Weights of a small multi-label audio tagger.
Model: 5.53M parameters, mfcc input, arch crnn, norm batchnorm, activation relu, widths [192, 288, 432, 640], rnn lstm.
Training: muon at rate 0.0018, 9800 steps, batches of 128.
Rows from block 2 of a small multi-label audio tagger, named by matrix and row number. Each number is 128 + 32 x the weight over its row's rms, rounded and kept within 0 to 255. All counts start at 0.
After each channel's rows are labels from the 100 clips, of 14976, where the channel reaches its highest value: "responds to" is what is common among them. Only what is clearly more common there than usual is listed. The data: phrases spoken by 400 fixed synthetic voices. In brackets: how many of the 100, against the usual share in percent.
# conv: width-3 conv, stride 2 (model.blocks.2.conv.weight, 432x288x3, each kernel summed), inputs 0-143

conv.244 [147 120 108 157 153 187  96 195 137 184 130 144 171 155 116 129 100 140 156 162 189 124  89 131 104 143 144 145  63 166 128  81 118 100 132  96 110 110 130 138 150 114 114 128 134 163  94 157  89 120 131  95 115 175 127 123 148 150 114 143 100 114 129 142  76 112 172 122 132 137 151 180 194 167 131 102  90 131 196 103 124 107 113  86  97  96  70 132 203 115 115 139  95 181 113 119 178 128 104 150 109 179  80 179 107 145  99 138  78 142 138 143 132  93 142  76 169  59 155 150  89 128 153 105 126 131 140 113 132 112  87 132 113  94 129 138 134 151  92 147 171 186 124  61]
responds to: /f/ (72 vs 29.4); mains hum (40 vs 12.7)

conv.407 [140 124 139 180 151 141  76 143 106  40 131  95 120 156 121  97 126 164 115 122  85 171 100 131 169 133 196 199 134 189 142  88  48  95 131 110 132 104  83 157 119 127  81 122 117 113 117  81 144 139 176 171 136  53 164 163  99 160  68 130 176 178 109 128  90 111 140  98 125  91  92 106 132 121 187 146  84  71 146 125 110 109 123  94 169 106 130 164 200 153 139 127 123 148 125 158 156 161 207 199 168 111 170 143  91 180  81 152 161  92 149 162 118 176 159 151 162 126 107 160 193 120 113 172  65 158 116 151 133  85 114 123 144 103 166 129 142 145 179  98 158 168 106 128]
responds to: /ð/ (83 vs 15.2); /ɝ/ (78 vs 43.2); /ɛ/ (67 vs 34.3); text has "feather" (29 vs 2)

conv.189 [ 49  96 172 128 112  96 115 156 100 140  95  83 106  72 165  87 207 109 116 137 125 128 146 135 100 114 147 139 158 126  81  84 115 145 144  74 153 134 118  91  74 115  99 141 104 127 116 117 159 132 110 103 126 103 182 131 123 108 112 141 190 128 154 106 145 134 155 165 116 131 143 115 101 178  78 127 142  91 123  84 122 144 101 135 104 115 132 136 168  76 144 122 247 181 168 124 184 143  95 119 168 110 163 109 112 152  67  70 156 161 144 107 121  85 114 142 110 106 103 104 106 174 174 128 125 141  74 162  48  59 159 130 119 138 111  72 125 144 171 164 141 159 130 159]
responds to: /ɝ/ (79 vs 43.2); /ð/ (45 vs 15.2)

conv.320 [120 113 124 162 160 122  82 163  84  80 168 142  81 145  87 135 107 104 130  77  90 145 112 150 121 155 172 124 140 157 167 117 101 123 103  92 160 132  80  97  94 158 142 135 113 127 140  74 103 137 102 100 144  83  88 125 121 145 126 115  89 166  80 131 171 108 178 159  92 158  90  91 155 122 123 161 131 185  67  97 113 109 113 122 126 166 138  94  91 155 137  96 116 114 123  85 122 158 105 125  98  84 171 187 120 131 113 123 135 107  89 148 124  84 114 109 138 116 132  87 181 139 143  87  95 203 121 189 110 156 122 100 177  56 103 133  80 105 157 117 131 132 108 150]
responds to: child-like voice (52 vs 22.4); /z/ (43 vs 20.3)

conv.395 [122  94 159  86 146  93  95 176 120 119 151 158  49 187 207 148 142 128  77 104 111 122 137 137 149 130 153 143  97 117 129 131 166 144 111 147 164 142 140 113 185 100 120 106 106 133 166 167 230 153 123 122  91 139 131  68  83 151  88 183 132  53 113 201 150 152 133  87  46 121  83 130 142 169 137 109 140 124  84 132 121 107 164 114 155 126 137 142 137 112  75 160 125 173 182 146 150 125  91 139 128 109 113  99  95 121 149  75  98 157  82 135 120 179  82 178 167 100 121 108 145 161 153 124 126 104 133 157 145 101  44 110  88 198 153  81 159 119 182 142 126 126 143 115]
responds to: /ɝ/ (82 vs 43.2); /w/ (67 vs 27.4)

conv.85 [142 139 132 229 126 144 129 205 167 125  90 142 148 134 188 146 148 120  91 130 122 100 136 118 109 172 122 193 192 142 135 124 169 142 206 132 144 126 133 131 134  99 105 114 161 232  93  87 136  96  94 122 139  96 118  91 152 159 137  78 147 133 126 134 129  95 161 139 139  50 134 168 150 174 121 132  83 122  80 131  46 137  94 127 207 120 181 165 138 141 131 132 142  85 115 121 190 143 143 129  62 172 182 140 111 170 110  93 122 122 127 163 133 142 162  75 101 124 122  81 123 103 100 113 171 125  75 115  88 157  85 174 130 108 110 139 135 111 137 113 124 167 166 119]
responds to: /ð/ (93 vs 15.2); /ɝ/ (83 vs 43.2); /ɛ/ (66 vs 34.3); /ʌ/ (37 vs 15)

conv.375 [130 162  93 164 119 118 144 106 158 127 165 153 114 115  94 122  45 105  74 133 141  76  59 189 152 144 129 161 110 120 124 105  82 115 157 162  82  99 172 133 109 152  93 129 162 131  92 130 108  99  94  85  85  94 151 149 113 139 154 104 137 125 112  65 124  90 106  88 136 144 187 157 121  96  86  87 117 109 109 106 182 117 172  71 149 109 155 163 133 165 127 114 140  98  88 131 151  98  75  60 161 107 132 174 113 118 112 165 106 138 118  85 183  99 137 145 117 153 142 110 113 158 161 137 125 128 124  92 154 125 107 187 116  60 155  69  47  82 196 138 159 137 142 136]
responds to: /ɑ/ (64 vs 33)

conv.78 [115 183 132 152 187  94 138 114 133 123 142 125  52 121 120 171  98 169  79 130 148 107 128 125 169 128  85  80 115  97  98 163 110 132 134 128 100  83 149 180 161 177 136  97 122 158 106 152 111  84 143 152 141 147 243 159 123 134  95 125 140  98 142 106 129 114 150 146 141  83 133 110  65 135 154 186 135 128 103 116 162 125 149 137 137 154 140 129  95 139 185 142 127  77  97 169 108 143 179 163 126  71  98  64 154  68 180 122  64  82 100 105  98  95 101  89  89 120 147  97 126 114 131 149 131 164 106 136 101  98 141 158 109 105 119 186 122 109 116 109 127 177 174  97]
responds to: /s/ (82 vs 52.8); child-like voice (68 vs 22.4); mains hum (51 vs 12.7)

conv.51 [112  85 206 112 153 115  80  71 118 167 114 115 164 103 111 135 139 149  82 111 132  92 139  99 114  72  93 120 137 117 122  99 135 113 142  51 129 131 106  72 117  85 113 158 118 128 165 191 121 122  98 127  72 114 102  88 166 119 133 159  83 148 156 110 109  69 118 159 121 133 125  91 108 157 153 143 146 112 140 100 168 128 143 175 151 124  84 165 141  88 104 146 219 142 144 143 189 103 133  84 129 116 133 133  88 163  82  79 142 192 161 117 133 113 102 112 170  95 162 107  91 137 152 140 138 126  75 142  74 133 121 119 106 135 108  38 158 116 125 142 131 123  71 173]
responds to: /ɝ/ (80 vs 43.2); clipping (40 vs 8)

conv.238 [133 100 170 144 141 136 112  94 144 180 111 130  67 135 124 138 131 122 144  96 183 133 125 103 108 150 120 115 117  81 132 160 205 129 130  74 149 145 185 131 214 118 126 185 129  55 156 131 112  86 126 167 146 126 145 111 103 143 157 103  68 158 142  58 101  89 185  98 154 120 157 119  90  98 111 164 109 124 101  69  71 113 116 140 181 210 199 165  79 151 119 126  83 113 127 130 139 196 170 132  91 152 197 140 156 104 189 148 117 104 123 120 146 187  72 121 201 157 113 144 121 137 122 124  88 133 132 127 179 116 139 147 147 119 152 110  68 121 164 104 142  97 109  87]
responds to: /s/ (94 vs 52.8)

conv.340 [122  40 120  97 130 144 115 104 107 141 119  79  92 111 160 141 149 171 133 164 108 134 169 107 156 179 143  80 126 163 123  59 125 143 151 101 168 154  96  94 143 175 143  97 142 103 130 193 137 154 129 133 177  93 124 124 153 173  93  93 133  83 155 132 115 157 113  88 160 158 123 150 128 135 144 130 172 131  97 150 133 107 135  79 116  98 186 134 107 106  97 178  92 184 149  56 125 151 114 136 159 145  79 109 170 118 162 136  85 108 132 111 181  89 165  79 131 108 142 153  99 132 148 155 120  78 158 166 166 110  63 133 124 133 109 110 126 135 141 125 137 106 139  55]
responds to: /k/ (94 vs 46.4); /ɑ/ (73 vs 33); mains hum (33 vs 12.7)

conv.17 [126 136  90 104 130 105 157 122  96 163 135  93  95 213 118 104 158 149  79  86 135 111 174 143 127 149 164 147  83 163 162 137 124  97 118 196 118  95 176  86 113 147 115 142 164 134 111 122 152 165 149  93 100 120 177 143 131 156 178 121 176  85  87 100  88 139  76 138  97 105 146 140 124 130 171 113 103 166 108 187  90 139  41 166 134 139 105 121  93 182  87 113 121 183 135  61 130 161  92  72 192 107 125  69  67 132 104 122  83 131 133 141 152 158 120 144  73 122 148  77 138 122 218 128 100 164 166 111 124 132  76  98 112  79 103 119  95 142 159 112 157 169  96 189]
responds to: /ɹ/ (92 vs 58); /ɑ/ (73 vs 33); high voice (58 vs 24.3)

conv.247 [103 133 175 136 147 131 103 109  79 114 128 124 152 112 152  58 155  91  96 137 178 144 119  72 107  81 135 170 131 112  88 127  89 168 153 120 168 154 134 144 122 152 103  98 130 152  42  83 192 129 140 106 119 161 106 105 145 110 140 162 145 147 150 102 129  86 114 115  81 115  98 120 133 151 132  75 108 121 153 112 134 131  35 103 132 128 157 152 157 136 133 119 141 115  85  95 153 130  70 159 125 146 147 128 117 121  64 124  85  89 120 130 124  46 116  55 111 134 176 106  99 105 106 124 113 134 112  61 142 154  30 132 111  91 154 136 116 133 155 102 140  93 183 121]
responds to: reverberation (78 vs 35.1)

conv.422 [165 109 124 110  94 109 128 101 135 152 105 143 105 120 168 175  48  70 147 155  80 119 122 119 157 179 138  94 103 128 132 126 104 121 126 145 156 127 101 142 118  84 148 146 129 165 113 133  69 136 172 142 110 156 186  95 114 166  93 140 200  94 101 130  94  96 125  65 110 107 184 143 134  76  46  87  98  76 150 118  69 166 152 128 148 127 143 160 109  87 140 176 130 168  80  42 119  99 118 158 132  93 124 142 140 111 146 168  90 220 167 144 162 146 132 182  84 130 123 121 112 135  91 145 149 100 102  43 134 160 110  97 166 127 143 127  97  95 161 155 125  98 147 122]
responds to: clipping (100 vs 8); /ɑ/ (61 vs 33); child-like voice (45 vs 22.4)

conv.346 [ 79 105 142 112 141 136 100  81 105 127 107 106 120  97 114 181 126 135 126 129 122 155 120 106 125  91 115 191 147  89 108 152  80 164  78 136 100  80 189  91  86 107 136 121 134 145 148 151 142 112 129 137 141 142 149 126 169 112  97 107  60 175 111 141 175  87 147 147 221 134 141  76 169 188 172 179 142 105 132 105  71  96 188 101 193 127 130 189 152 128 147  74 130 100 130  92 121 132  94 138 107  96 134 131 163 123 139  87 188 106 161  77 116  57 186 120  68 198 136 134 156 162 162 116  82 138 155 127  72 125 193 127 149 112 145 140 128 114  89  90 158 163 108 104]
responds to: /s/ (82 vs 52.8); child-like voice (56 vs 22.4)

conv.230 [156 162 144 149 147 165 164 115 182 129 158 117 166 118 109 116  91 133 158 104 109 115 154 122  81 106 115 106 190  84 136  91 124 126 166  84 155 162 167 136 125  98  63 111  98 143 126 154  80 150 141 103  94 124 102 154 148 110 125 146 130 104 119 108  77 148  90 103 104 103 107  87 154 132 121 127 218  71 131 117 124 122 118 122  96  98 155 111 163 163 171  77 104 137 132  95 140  80  96  97 175 229  93 131 158 152 169  50  71 123 133 158 125 147 125 136 105 155 166  98 130 235 112 147  94 152 107  98 102 181  99 149 132 161  91 182 151  88 129 123 136 109 121 120]
responds to: /æ/ (71 vs 28)

conv.379 [ 88 194 114 103  81 110 182 120 116 143 154 145 130 151 157 150 114  42  91 132 111 151  91  82 156 103 135 131 134  82 112 169 107 135 135 104 148  76 168 145 146 126 127  94 134  90 111 134 104 177 160 149 205 122 124 171 177 107 169 130 129 116 151 153 179 165  52 148 132 169  96 139 126 148 111 103 108  70 169 114  77 165 133 129 185 104 106  99 178 183  91  99 142 114 138 126 114 127 126  98 137 136 169 162 166 106 158 130 124 127 152 114 105  82 129  95  85 185 139 209 122 126  95 118 182 137 135 140 121 135 135  85 118 167 111 195 100 108  78 136 168 142 176  81]
responds to: /æ/ (62 vs 28); /p/ (61 vs 35.1); child-like voice (59 vs 22.4)

conv.350 [147 106  96 151 153 109  87 114 123 109 132  91 107 133 132 108  40 173  87  74 140  52 140 128 128 132 148 204 121 142 125 111  92  80 137 128 110 116  56  79  95 104 102 139 100 150 107 117 158 160 122 120  12 108 122 127 127 133 123 165 123 138  94 100 123 184  81 137 195 133  88 160  99 109 116 183 154  76 122 109 166 110 149  96 115 144  88 157 103 142 154 130  79 135 177 132 157 164 133  81  72 172 170 107 102 110 110 138 175 138 153 191 162 138 145  73 128 157 124 113 118 150 106  63 176 132 101 175 154 171  97 131 145 123 130 124 138 162 115 140 141 129 142 164]
responds to: child-like voice (63 vs 22.4); /ɑ/ (60 vs 33)

conv.185 [151 149  97  73  77 151 155 152 162 126  97 150 141 131 124 157  87 183 146  90 109 148 117 112  72 164 145  97 122 124 134  97 146 106 133  86  85  16  64 161 129 121  65 133 179 127 113 127  31 105 185 110  71 127  92 110  90 143 123  86 131 116 189 140 126 169 146 131 107 110 136  98 156  82 129 129 118 119 112  94  94  98 160  56 127 122 136 132 137 174 132 130 107 118 119 148 115 118 145 112 164 178 127 122 121 167 104 130 113 119  69 156 198  63 130 119  97 129 141 116 142 140 144 122  96 136 141 200  89 109 119  91 136 136 170  96 101 137 137  65 153  88 158 208]
responds to: /k/ (95 vs 46.4); mains hum (43 vs 12.7)

conv.13 [104 192 152 183 113 131 137 150 153 186  92 101 128 109 151 182 112 157 103  90 154 140 128  89  80 118  96 129 126 111  64 137 103 139 139 137 153  89  57 152 220 143 123 128 135 123 131 159 123 119 117 167 207 154 154  81 103 124 118  92 118  95 130 143 112 150 153 132 119 121 123 135 117 208 172  66 203  95 150 121 123 137 129 167 102 175 169  99 120 129 183 102 132 107  71 100  90 109  81 173 135 144 158 113 146  82 114  94  84 135  91  70 108 151 148 148 194 122 113 130 118 127  92 166 124 107  76 102 149 157  91  77 161 194 129 111 132 118 158 163 162 101 106 149]
responds to: /ð/ (34 vs 15.2)

conv.335 [ 90 118 115 139 127 173 160 126 103 151 145 104 116  82 148  99 162 141 146 100 174 120 132  69  79 193 123 124 133 109 164  93 105 188 150 190 167 118 114 131 161 104 129  95 147  95 131 138 110 119 153 129 112 152 146 101 223 128 134 105 110  91 169  89 169 112 149 104  64 111 153 117 221 192 122 139 179 126 145  96  82  89 144 132 129 127 113 161 177  89 107 139 143 101 130 146 105 104 128 111 186 122 125 162 121 132  69 183 135 162 100  99 146 147 101  70 133  93 137 114 151  55 114 101 122 173 132 130  59 116 134  79  91 170 174 108 148 148  65 176  85 101 171 155]
responds to: /s/ (85 vs 52.8); /æ/ (62 vs 28); /ŋ/ (48 vs 9.1); text has "sang" (26 vs 1.9)

conv.191 [123 150 143 100  82 175 129  74 153 142  97 157 124 226 110 160 173 109 145 124  70 112 144 122 168 118 131  97 179 105 139 106 112 106 134 101 163 143  81 100 153 127 127  94 112 114 156 149 136 128 116 168 146 203 150 123 123 115 153 117 140 128 145 117 170 139  97 159 146 136 136 111 200 152 166 172 148 156  80 118 106 119 116 164 202 152 108  63 160 114 127 167 151  76 138 154 185 140  83 118 136  87 139 121 172 160 156 123 114 156 133  96 147 156 154 160 108 125 101 174  84 101 136  74  95 133 139 119 103 191  94 191  82 153 107 166  89 113 234 168 156  30 108  82]
responds to: child-like voice (76 vs 22.4)

conv.197 [162 148  92 149 151  95 102 143 139 199 145 153 120 128 120 129 146 139  52 102 134 176 153  98 110 187 167 101 111  76 156  85  58 186 168 127 128 106  86 100 120 111 138 139 117  93 111  84 127  98 149 143 116 117  93 123 117 116 143 135 164 139 137  79 144 104 126  99 101 119 150 137 117 131 120 123  87 135 125 121 131 133 132 125  82 159 255 157 106 134 112 106  61 124 145 156 141 131 136  71  88 140 130 134  75 107  74  92 154 150 134  64 179  91 116 102 156 112  94 138  82 131 168 115 119 144 167 113  94 129  92  84 146 135 163 113  85 117 158  90 162  66 106 212]
responds to: /f/ (65 vs 29.4)

conv.170 [144 107 125 148  88 160 143 172 106 139 131 124 117 116 122 160 128  82 126 165  89 109  98 141 108 132 111 144  79  74 133 171 133  99  72 182  97  99 144 133 135 116 127 120 117 157 118 183 128 135  99 137 126 141 143  94 161 103 154 168 110 132 140 113 122 102 112 103 111  63  36 134 179 155 100 145 127 115 101 152 182 200 105 126  85 159 107 139  66 154 114 185  99 223 107 132 102 118 147  95 100 115 105 118 110 141  98  99 131  72 112 150 143 197 135 132 168  85  86 124 156 133  96 112 127 136  85 161 199 148  85 101 135 127 138 133 124 153 116 182 135 134  98 125]
responds to: /f/ (62 vs 29.4); /θ/ (35 vs 9)

conv.283 [ 96 148 193 133  76 106 109 171  97 172 130 130 122 141 151  98 118  79 173 131 120 168 149 150 127 131 114 149 125 148 177  61 194  91 132  95 106 138 159 135 179 108  94 112  90 112 147  97 123 115 123 177 159 164 196 140  55 140 132 108 143 124 146 121  89  94 152 162 117 122 167  94 123  98  92 102 134 163 133 169 165 175 118 139 104 132 126 149 182  97 125 123 186 172 192 106 249 146 147 142  87 146 175  91 103 119 198 109 115 107 121 157 143  87 127 102  80 137  87 186 102 173 185 161 121 126 112  73  93 176 147 138 123 139 127 131 188 102 111 111 174 109 124 120]
responds to: /ə/ (100 vs 33.4)

conv.109 [175 182  90 151 122 156 134 138 129  88 121 124 132 111 164 114  91 107 164  90 129 123  95 150 107 147  97 100  78 115  99 160  86  97 103 156 184 137 126 120 107  75 123 161 173  95 148 134 148  70 107 143  99 140 228 177  67 159 159 101 149 111 111 129 141 111 136 107 136 148 137 135  86 124 106 131 115 108 116  83 129 116  90  59  75  84 103 118 157 101 100 176  72 152 134 112 166 188 128 158 125 111 115 161 129 112 145 185 120 166 117 105 146  84  74 137 137 143 165 171 107 169 111 116 138 112 148 144 113 130  73 123 111 154 124 157  78 177 153 139 125 112  54 120]
responds to: /ɑ/ (60 vs 33); /g/ (40 vs 16.4); /dʒ/ (29 vs 12.3)

conv.112 [142 130 104 150 124  83 156  91  90 121 106 119 129 170 137 159 121 161 111  82 157  73 118 131 128 119 174 138  77 126  63  89 129 153 144  90  83  90 150 122 127 123 129  77 177 172 151 144 195 150 210 146 131 128 120 141 126  80  82  87 125 137  45 135 147 150 106 137 147  99 133 133  89 122 132 130 125  90 139 144  74  83 159 180 174 128  90 160 171 100 113 147  66 155 151 120 167  95  82  88 125 133 121 138 124  58 105 200 156 147 183 178  91  72 124  67  89  78 137  89 157  94 133 107 154 119 109 144 122 168 113 146 104 136 120 115 201 157 128 109 155 147 188  88]
responds to: /aɪ/ (95 vs 28.9); child-like voice (75 vs 22.4)

conv.139 [146  83 141 177  57 167  88 135 115 118 162 129  81 106 127 100 163  63 168 171 131  99 181 104  83 117 128 139 150 159  70 141 173 130 126 127 109 133 148 130 143 127 102 112 160 132 152  68 122 135  85 149  98  48 101 131  46 191 100 119 135  97  61 108 148 133 169 111 131  84  99 144 118 172 139 178 145 114  82  91 128 100  77 165 110 168 107 114 102  66 110 104 179 151 136 170 158 118 156  89 116  85 128 122 142 115 176 114 126 148 122 217 107 141 106 104 126 164 100  39 157  89 127  77 102 116 146 113  84 107 121 150 129 234 151 141 148  85 150 136 123 122 160 133]
responds to: /aɪ/ (96 vs 28.9); high voice (71 vs 24.3)

conv.32 [108 157 172 126 138 132  85  78 124  95 114 148 173 123 222  83 163 124 103 157 101 146 170 107 160 178 143 128 130 122 139 113 140  74 189 126 137 110 111 163  91 126 115 115  70 107 127 150 143 145 114 158  40 126 140 163  87 142 204 105 140 118 148 115 186 119 167 167  93  91 150 192 166 110 135 109 129 165 121 104 160 134 112 124 177 108 160 101 106 125 115 103  77 119 147 140 125 157 104 179 167 156 155 100 138 148 160 177 117 130 121 182 130 134 117 187 164 107 135 116  90 165 146  92 142 144 155 149 134 128 192  97 155 128 148 113 161 135 143 140  88 118  88 163]
responds to: /ð/ (73 vs 15.2); high voice (66 vs 24.3); /ʌ/ (39 vs 15); text has "brother" (27 vs 2.1)

conv.428 [162 112 160 130 134  96 162  95  97 239 103 120 133 119 105 112  96 135 152 111 133 133 175 146 130 149 178 148 139 119 146  95 169 112 150 118 159 126 155 103 130 128 109 130  84 116  53 126 157 148  86 169 130 172  85 168  95  97 145 136  96  85 157 103 138 110 129  80  78 159  90 122 129 113 138 113 182 134 113 127 194 213 114 144 104 188 126 137 146 149  84 140 136 141 133 147 136 116 145  99 126  72 144  83 108 131 180 146  83 131 134 113 126  59 188 120 183 156  92 132 114  97 171 128 112 150 132 105 130 113 127 154 130 165  98 113 137 117  69 125 127 163 116 172]
responds to: /ð/ (44 vs 15.2)

conv.30 [157 142  96  89 102 128 115  84 128 140  86 148  97 138  77 117 150 101  42  73 105 139 100 201 147  86 141 120 172 116 140 116  94 128 149 116 159 120  75  54 128 139 174 164  85 108  84 173 121  78 130  88 138 115 136 141 125 133 123 128 122 139 159 126 139  80 118 136 133 123 138  90 169 197 136 160 112 142 133  59  66 101  76 163 128 208 137 183 164 165 161 134  77 139 165 127 125 114  86 152 148 153  99 139 120 150 159 151 142  87  76 110 127  86 166 119 209 120 115 154 113  85 155 120 170 145 143 110 177 113 123 160 118 124 162 129 157 128 197  96 114 143 122  67]
responds to: /k/ (85 vs 46.4); child-like voice (45 vs 22.4); mains hum (31 vs 12.7)

conv.94 [115 173 119 156  94  95 137 128 143 174 135 135 148 136 150 180 190 149 128 149 114 112 121 111  85  46  92  79 129 108 122 142 149 171  63 103 120 135 102 107  80 116 102 204 136  80 160 135 165 130 162 115 160 103 124 194 136 126 178 150 142 201 137  88 178 170  41 114  87  95 125  81 149 154 187 132  79 224 172 116 175 113 120 140 130 106 144 144 146  79 104  79 180  90 130  91 159  94 146 145 104 195 155 110 165 161 139 174 128 142 166 158 135 170 113 141 149 164 140  95 171 129  75  51 143 134 138 130  90 113  90 181 191  94  76  92 127 133 200 116 170 176 148 149]
responds to: /ɝ/ (84 vs 43.2)

conv.12 [ 99 144 176 193 178 136 144 129  98 106 127 135 117 144 113 130 174 120 135 161 112 144  83 152  92 155 134  76  92 121 144 116 102 153 103 110 123 142  97 159  87 141 125 226 146 170 121 118  45 135 116 116 110 173 116 172  68 117  92 144 100 147 117 182 176 134 156 108 207 127 114 120 126 130 112  98 115 125 130  95 104  96  17  92  89 148 140 135 120 124 162  60 158  99 123 158 144 131 132  93 143 148 143 159 161 123 179 128 166 154 118 143 143  65 143  91 113 154 126 126 105 180 137  86 155  99 122 118 158  88 135 140 145 125 114 114 106 111 124 139 178 132 181  64]
responds to: child-like voice (47 vs 22.4); thin (high-pass) (31 vs 12.3); clipping (28 vs 8)

conv.108 [118 143 150 113 195 141 120 121 134 132  91 102 122  70 185 112 120 126 121 100 145 102 147 158 115  94 132 130 174 138 139 153 107 130 205 138 149  75 119  84 139 155 122 143  90 114 122 150 146 109 111 134 144 149 136 182  94 171 142 135  81 103 211  73 209 158 109 165  77 165 142 170 127 106 161 143 121 106 151 150 120  88 136 158 120 130 154 152  90 145 130  93 143 181 135 187 140 147 146 165 132 109 149  61 146  72 196 200 103 153 119 102 123  80 141 116 113 145 130 163 155 146 145 139 137  85 135 142 104 107  71  97 131 202 114 175 145 167 164 114 129  95 207 153]
responds to: /ɑ/ (60 vs 33); high voice (56 vs 24.3)

conv.271 [187 155 111  96  58 107 109 117 165 173 131 113 119 124 115 124 174 118 119 148 196 102  60 116 168 116  73  98 111 138 121 187 123 167  91 190 192 144 121 133 148 131  94  92 120 145 167 102 138 154 139 116 148 129 144 104 123 110 130  76 139 131 164 146  65 119 111 132 110 166 125 111 121 154 147 161 157 114 121 117 122 180 144 155  87 167 122 125  48 100  72 151 129 168 127  63 149 141 140  99 173  71 181 100 125 136 116 166  60 140 126 122 118 145  96 121 108 126 140  73 137 149  61  77 117  90 180 152 151 102  93  90 178 165 107 123  97 126 115 145 107 119 157 158]
responds to: /ɝ/ (79 vs 43.2)

conv.336 [104 137 144 165 122 202 133  26 146 163 112 150 158 130 129 144 121  97 158  50 107 142 143 155 119 172  99 168 116  71 141 149  81 136 154  93 148 141 114  98 102  86 143 113 128 138 178 156 146 183 155 164 150 110 143  78 142 140 158  84 201 118  82 116 118 111 145 120 101 162 132 127 134 134 171 145 124  91 132 134  76 159 139 146 103 156 110  71 206 142  97 146 132 111 166 122 111 121  91 120 123  66 158 138 165 103 148 139 157 110 135 158 158 155 122 168 106 123 106 193 153 166 127 143 174 131  94 111  90 214 178  92 102 120  89 153 130  67 123  83  72 150  85 136]
responds to: /ə/ (80 vs 33.4); child-like voice (50 vs 22.4); /z/ (43 vs 20.3); text has "forest" (37 vs 2)

conv.391 [ 83 104 144 178 102 108 106 107  87 140 134 120  97 119 129 102 156 182 148 131 142 167 149  96 110 102  65  94 130 124 159 128 125 146 102  77  98 140 123 136 141  99 110 175  22  75 136 129 179 131 168 133  77 117  94 144 179 155 129 137 159 163 128 111  72 136  94 149  90 139 125 105  81 156 100 142 145  90 132  81 110 117 144 163  84 103 152 142 167  66 138 167 212 138 126 106 131 118 110 121 125 136 161 133 157 230  79 143  99 160 129 139  80 162 168 161 116 131 137 133 130 139  73 111 106  80 109 168  97  45 103 109 130 124 108  20 149  99 126 160 113 139 135 118]
responds to: /ɝ/ (99 vs 43.2); child-like voice (56 vs 22.4)

conv.212 [168 151 123 112 177 139 134 132  85 157 121 155 149  88 124 158 147 147 128 176 112 133 109 115 142 161 131 114 110 160 167 164 123 163 151 179 186 144  61 162  94 122 144  88  83 138 180 134 114 183 131 127 109 123 137 165 134 178 126 102 195 146 151 150 158 130 137 157 104 216 135 111 129 143 159 139 102 109  83  98 117 154 122 123 176  98 175 121 137 144 169 119 120 123  76  94 130 197  84  91 141 129 137 137 101 104 139 153 137 124 121 172 105 181 123 156 135 110 200 102  65 142 147 109  88 191 146 168  82 187 131 149  95 108 138 204 104 102 118 124 121 181 140 115]
responds to: /ɹ/ (98 vs 58); child-like voice (64 vs 22.4)

conv.419 [138 156  75 150 159 151  95  96  93 125  66 117 157 127 138 124 155 119 103  79 139  83 101 109 135 184 157 146 112  85 160  62  78 175 117 104 144 157 126 161 138 176 146  92  90 140 119 166 121  95 113 158 144 121 131 125 143 130 109 142  57 126 148 178 100  97  85  86  79 110 129 138 196 134  83  96 185 110 132  84  97 147 130 132 184 130 156  85 145  89 121 133 126 116 115 143 109 181 105 134 120 170 143 187 122 123 184 106 160 116  99 156 141 162 147 102 166 118 136 126  93 152  84 129 117  90 108 101 138 147 126 142 112  89 138  69 136  90 174  91 119 126 132 150]
responds to: /f/ (95 vs 29.4)

conv.249 [176 139 139  69 162 122 173  91 124 162 157 119 106 120 111 103  91  64 123 141  98 112 126  86  95 166 146 114 149 119 176 132  70 129 154 168 114 177 110 148 179  43 131 173 108  87 117 123 171 107 184  95  83 179  68 145 143 134 148 135 110 150 122 117 148 120 130 159  86 155 154 127 111 163  75 110 165 117 130 120  68 189 153 150 129 101 107 165 145 172  72 133 109 178 188  86 121 104 121 124 105  94 106 144 193 108 101 156 140 164 120 138 162  86 127 153  75 121 107 100 134 129  65  91 179 134 112 127 203 116  84 154 148 126 108 108 108 146 103 134  75 152  59 148]
responds to: clipping (97 vs 8)

conv.245 [166 111 154 118 136 124 126 120 132 174 122 125 132  97  87 134 100 125 118 127 130  66 125 133 146 105 151  82 130 109 158 119 170  68  78  91  94  84 120 151 143 115 156 100 114 162 144 102  96  58 104 148 180 193 100 210  73 170 115 139 171  69 161 133 125 104 141  80 199 119 129 183 134 174 143 147 193  96 123 121 124 129 107 141 134 117 150 144  70 131 121  72  63 112  73 121 133  78 150  95 143 147 134 207 147 134 120 132 107 151 136  98  82 155 133 165 148 145 100 107 110 145 170  98  85 108 157 139 101 112  89 107 138 135  99 117 128  45 103 115 146 113 143 129]
responds to: /ɹ/ (93 vs 58); /ɪ/ (83 vs 43.9); /ŋ/ (27 vs 9.1)

conv.146 [212 183 122  96 120  79 171 137 161 185 106 110  81 100 132 143  93  94 112 231 132 109 126  70 149 149 106 144 111 160 109 132  92 140 133 128 171 118 121 142 163  93 176 105 119 114 122 141 140 159 165  86 131 173 151 125 100 109  96 105 119  86  96 107 118 129 128  76  69 117 156 148  83  95 105 127 139 121 190 144 100 112 177 169  96 159 156 127 101  84 131 120  79 194  55 167 140 120  92 122 118  77 112  99 119 100 181 127 103 123 180 121 146 152 132 138  95 132 163  66 155  56 132 128 123 122 172 166 135 115 175  94 148 124 148 100 137 116 141 151 124 193 120 116]
responds to: /aɪ/ (65 vs 28.9)

conv.323 [ 92 152 154 165 135 103 105 133 133  96 133 155 116  74 118 115 184 161 117 161 178 140  86 100 112 103 105  99 133 121  90 131  95 190 143 108  98 106 105  94 157 115  90 106  29 140 104 113 116 154 116  68  30 152 146 166 187 137 116 160 182 141 135 134  86 110 152 116 111 158  91  80 121 133  91 175 156  89 194  90  78 139  82 132 109 110 124 126 122  70 137  94 164 132  86 108 161 101 115  77 115  78 156 113 130 156  94 117  92  80 146 133  54 136 104 174 121 180 153  97 130 166  70 113 119  86 116 174 116  52  98 108 164 135 118 151 133 127 136 148 146 204 136 116]
responds to: /ɝ/ (94 vs 43.2); child-like voice (64 vs 22.4)